config.toml
horizontal_flip = false
norm = "layernorm"
dropout = 0.1
attention = true
optimizer = "soap"
beta2 = 0.99
lr = 0.0047
shampoo_beta = 0.99
precondition_frequency = 10
merge_dims = true
one_sided = false
grad_clip = 1.0
epochs = 18.5
final_lr_fraction = 0
warmup_steps = 700
Rows from block 6, named by matrix and row number. Each number is 500 + 50 x the weight over its row's rms, rounded and kept within 0 to 999. All counts start at 0. Numbers have three digits each. After the name is the row's rms in percent of the matrix's.
# convs0: first 3x3 conv (model.decb.0.0.convs.0.weight, 64x128x3x3), inputs 112-119, a 3x3 kernel for each
convs0.0 096:498516427455534380466584464512575578498530457524503478527542517442449491526448479505511481474515488483496597581445422392484500577627481398456399500469532414486424461528516456517480475547499468413483548615506533483468
convs0.1 098:384461409381428500486543493484405401511414528512475496426465561543446544501516466417469519496592576500463471581452547479487431576523493549471545439469441526486559536572384518450525494456420475498500487543487504473533
convs0.2 095:466588520479355519413529521472583561552444506467491514492527469567529378599538450504510509433534509535435469450476584532551407489552576464438420521539531390478520514395418440434471559400493595527491438542496490535542
convs0.3 101:480521612485396522533474491464440532467538562412528500580523535540476531529467505551506504482466446474506512599523466381515412498565617448455536509597457467514488486478461522387467408445456537528540478454421444468471
convs0.4 098:489521495535583572416636480446458581372390453446494448497536547466460439482516428519567464482474562482507432553404490567461469398482551483531529602402492567473551492496385519391369463478542474436513571544464484414453
convs0.5 085:489523473549606427528475516532581586600660612424560545516559538589505488562492477489468499478427446503509427450612669508500607515481579529491510479407446478355502529448447461458461572514492472544490450486496475484454
convs0.6 095:485461498444512424436410564478550541550597537434545526476480525517518560494368519484457470459599495418413478505453515524494550407526470509547505563548542540447510491465466552440505577450416485336469497423425532510579
convs0.7 102:563391574563397591448495513508429424547493443480533554538341538480388492417473489523476440485537470556542391298570516421529531539371466479606508483505447484555589507545588508574495518510485520584390544431488543501615
convs0.8 111:465443464468456492478419529460490477483473512562547512496496550431439471502546426486508486535512421532527527543480522543562430538522464442574548526450454504438391616558502564512457519422390584606561561468533496545367
convs0.9 100:594412492516432535512399496409543430443466552455518513487486529550466516568476546477605452543504509514501481390506473452514485466540534530550519543467536387480442536519481573446449493549443499428503493593528422577465
convs0.10 093:494377416485468630490464460516421577491529399595458434481543554555361513464494464508432501494534453538455516499506519418405485451573492485499473546576468603614406494410519470436550461521464513324527512575470553584442
convs0.11 086:468511522511434464540641585587413480534577442568584476471573454558494561508454519598508458527455505444504510584494350523536415405459485460442493408490483484554517475548403511623454584539528486398548403420435472524597
convs0.12 104:518536551494595612472511536459544366503433550473514562518527587579527455416590578484461554438538408529528555404537573635379474535442655456413424539495454437463443526473413514566509554476523532618486558404498612413520
convs0.13 098:404587609532590571467515501538505485531411387393462459524505489549548439465484480433563407471552441501341575470398454474571530470518505467509450537550482508455405455482442544487454536544369463477542505436528570548497
convs0.14 105:431481607609438475538479432585499546465564451529412485467462584591462559546512440475481607488524463566425475462450450444724592550594472534457443374473532472565480581474576643528473450477531528589550468505428457446445
convs0.15 101:549505581373501477562571554557507545441484555532479459555525476387452446483425593527496393589544551518574624531531457559470485503437529430445568456493391455523452442476566493447428531542560568437513561493468584586458
convs0.16 103:537610546534405571473420547565488438514503436543459474404576437500391525499515487551457488445548504493562535512561514523477450519551347599483615513550555528523560547578483513558618487567526551533593558374440502566512
convs0.17 096:523427573555446394522525538439549494523497506571471475437459561585499513541368435484527473435367539374458397461574541556535509370488476455520499451630460454511418472553529478421582455544557434507501485483362481368520
convs0.18 096:551450476431452530575551463480519527522558577577383471594582421391493595438501501499479569470449514636527508489499521449466641494501415594530518559577568519504571446466490480500520579458538460440547493510454477548551
convs0.19 096:529465470480559415548552519447476505488561563578437565504568441520562512466481547497595434561472481443538570529371394637471486502512474436572509487437549512416463473600517503548467500473613591524501405531450530455460
convs0.20 093:499527477579593482573543610532548372361548453480558466487412443488501512543535499567529616490483570525594553533546581412604629518463513554478500511541549609461561546546491501577615503602528506446515535540476507395545
convs0.21 103:518502490459528554563576523440447547502527357457494523527462563542454473540496441424416477510441471490544563495519555483420547516493498508540558396373556403370468497486545409419504428425661533540534369430577532526561
convs0.22 106:435493441494559438468358518550555527503527435541531621514496490472591543582660483517461556515466532518603538474462453486475495535560500393517457450451414473558431470558585382480592502438531480430508444528481478513559
convs0.23 075:479513512549545536503563465471480478511518556481485534507482491508505486513429465443515515509480521550503534504532523510529447531558478455419503425500503445405484478583511399416463578425496489531498547494481527461511
convs0.24 095:538527479467530571475424444484376529558426465491541515494511540422590596427444526454488423553575480579464532503550514570548462608331471392521481573375461505504540492528475502558519621542530499508397453528607540502532
convs0.25 110:468480475539536511491489520438482506655484458523487550475506498407516408521586468494442569465499597490561385572524425514379484577468535449488523454599463535450525361499506480457561466564482405601511425499582602428503
convs0.26 089:498533553590406521520509546414536466489493582572448528520491426546506536475579497512501462461399529462482575485538472554445493525521572480431434554452347518573500586566538462535514440466462469494464451500493490554597
convs0.27 108:489449422455514472550489472436402449504398550436433504465546487500585568544538527520526524503532483401477471512476496459521514478519518487494491519488499517458523461546512536395437513583413458531522505510577354452624
convs0.28 112:542469535473557526516525541538493450523513531505502459464511414453571401494510480641521440521524566547560479427539562501552594424506421429461507532480481544578568496374486515583666501539517414443444602517527540597579
convs0.29 098:459480510498631440510566441450541492470406469501536518485468532474445530485428398558482529586449445550519523542582513503501540533486480535547510482545531506462467554520518421449528510508557477552443651539496500454401
convs0.30 102:492534438497542583442412497495510482438517468459504521484421430453489470589645480581470443494493530488444473462502489404441413455498458564475532629452511530552471363389456479572516517498480512426477553413517514535471
convs0.31 087:491443360518526457491398561494486458552532565523578579527471562492478469540501552515487544414414583528475436447518617450601527500477482436511429494478535569425501427402500513414457567515411549463415489523493497493494
convs0.32 096:566499544466487480592500511476516456461442515530505445551505441355596601493418523460548590470479549537371391529559433581486658511429440508627523455474535508528500518589551510490469433365457554484473514425514541399466
convs0.33 103:483465443488573550540528513468499523541516535420523474467497560538585491442405427509520511454691397440464490602526565462536379409497507522541538528653521528450484492479509516544566463425382417443493435616581523519396
convs0.34 126:458499454518513490504506513527621508423411513472512487560491615528447473455442522513516551463466505485402451532569453441466562517454434552495505431484511525550452570583594532441519474342457501447479545616472596570436
convs0.35 099:428450553583450414477470478537557565459491369471562541528483559532536527523482506452568570392412613567543469540445480504503569586438518436553483563604464454515478447541592443462543515516542552577447505572448481514511
convs0.36 076:447501523414558418512473529543469512405393404509482544453467493378382441438467522424487527451667645493584382511470508513455513558496462433535527417561496484481556491579505460544565493467431574486512529458429501500529
convs0.37 119:500565460523530477472491421501517567467546561523489570473467520483451481479479482453446600468478535457548487531492499479472582404418571518482536549508446543529435535457555502565517507575577502562561458703588461536514
convs0.38 089:507567456534518505500491427504457500444486577515487570500428502581444474436508540438541513510562430557582616492471487528546421538468614376491556535498519529505424403526414495486435612513455430511433449419422422525598
convs0.39 104:552553572481528385466616513467548422502487484508421438435554525437472605413416496541428508496436638446400586580506429400417437395508549484483478411463599516680446494518495467539569412430552532413504443667608511445511
convs0.40 093:557520582472391466547446456465548394439528524495501543482480516428512529573452445508503511501525505381608375421451451469519632474493467513456534501451494549493554509392484468415481375513449423473407498445520499454570
convs0.41 094:411544553546512522487571593504460517533565412490484461444569427483440452509505475440493508520529463540532540568507543571421480451369582519487540550523510614548423431483518544496509547529504524464543460344442422364490
convs0.42 104:565534447393540580473525440565387556531501444538522501408428606409409518427466526544455505618485461501450500487598442461493430531389468494558475476511564526602526488514451523505550557525460544584451419471618518387476
convs0.43 072:528465461520465420421414546447545501531547455556511478453461452415622464446473526500496513416355558456541547388451477578597568527602504495475578549399436500476533495430492360336477448498448531493442483406545495478472
convs0.44 103:473495472519399513581528479512438504577666532575529503582538507523522583518561520576441439434473474532567534552550513532428547487504563440491503525379460398378379469421483456522575447545650568416476548477507565438507
convs0.45 103:610589458577321495535570455545436525446506532476378588483476400567408584580462497463502511528607540553508447464518463515512539455549478480496445564487460456518524451562576505522577465532550566529485553544454507543540
convs0.46 126:487526440559630415494489526522512524495548466447466499538478480459540594498438483505565460518532543447490483526539501498567530491429409437512512528278505559454509525520507557437523507531499519507480477388560541574476
convs0.47 100:497515512526670556466453495456474546509409607528521426510502412548681476483453460444434524500523509458476573427461543443542511417496532550510475516612509509460450392372513469527605458487530562623595521492397401420415
convs0.48 097:515390540461564456438498555490484498543547428472424479542427473471484412458482538515594520475506435603469552443511647461495465543545486556477404534523510463494535485518478509556512541468581542512590443538580435507416
convs0.49 120:475568575483448471529403442421465496545472521515552469509498461526597470517529563567461473578469498465530417501500563477465542529544574502445505413495462431427511402490446432578503486488480521432438523442627470494411
convs0.50 111:472615417471444416530457524490541520492371540561550464529527502436477549455418541520485517619454560398470658521521456466530527533698449575472477564532450574515470544384476558521427533605554425385437446561544570560448
convs0.51 097:531462481453350386605507499450577525508587549512505556443498488507552493481457482538555434543592383526404471446541505298510525551551552465551520480531564475534556495429522504559476514492497515512466378509564536485502
convs0.52 093:519561547371495530392450520510487469531492528578584462629473467503618467584510403477496500475539495538383485506578535488584459415466359484521439494536486498608465611544487473628443440541514388501449414539513428569482
convs0.53 100:525496511535483513508472360530509541448308496518443514528535530464454559486485542429556479487542542515450487458580486585564526537479485507473492487577487531553492479426519505567506552587519327448494475628481598715585
convs0.54 104:513411460580445439531442539499521436428506451484475506486540568497504574462497483502541497565387490466510534520450509517432518475547544500585439419521590473524483507420491473411478447526529577449505455431422469475441
convs0.55 119:587630500520430492528435474446477501458463471490546504471513431420481522388466606515494426521547426568554549527424579412506493490490474506439521472556488533602597490454436539582422553579489579532479535498530465501607
convs0.56 100:453439577507393490380571530478561473503489555465399494465463504464463564542572587480477453556536482513414534508540503616386491539466502539488539448497550401475476525617422347455493476439524467487506522506579525471465
convs0.57 083:496444437482482448489502398506506576550529444524495473518427506487478457466477493424510486548455458486532497568508541569497513492545455403467508523501549492505489511481587500397468456438494523535542487515474576485555
convs0.58 109:427620558471669592465429517549424521426470507529454430496583458405513558542535498542518560492411547534527569541507407581434471515542459409549481457487473538474424511472588549553449596532479512421460617412344547563493
convs0.59 096:411448504478488542501602570580537468518507414540546486576540456574606534582532504527520530506497406589569591531435418534562591555579558402477427487450446483521431444545554542443516580533526452496549475459509510526533
convs0.60 104:526517516565463565523475457436501564583539487515402417598492458557474555465551510576507457512415534519593463551403435564459374551550456445544532465516454439444470520499492476444551517522551429546565672654378521461507
convs0.61 113:503493442395548480411559471517494587503425545487531511512476551487387355456498579448514498563508403512517510504468534556605477523516458527499534557579576544454441562522512407434444515394505434493471488598559469531508
convs0.62 100:473488447530456513455489485594434538461448475571506499393588532524460523505491429475552542505561495548419441551437620507481493452522493490538552453484533440582565499674512484631490511478545418469498467530491486556500
convs0.63 074:499586554499533497493484421482461433364515461341411414472429536524483558516464567441472464567467552481522571463569509515498423474461559479506481484503561480516472490468478459448515475517553485546554507511566562470536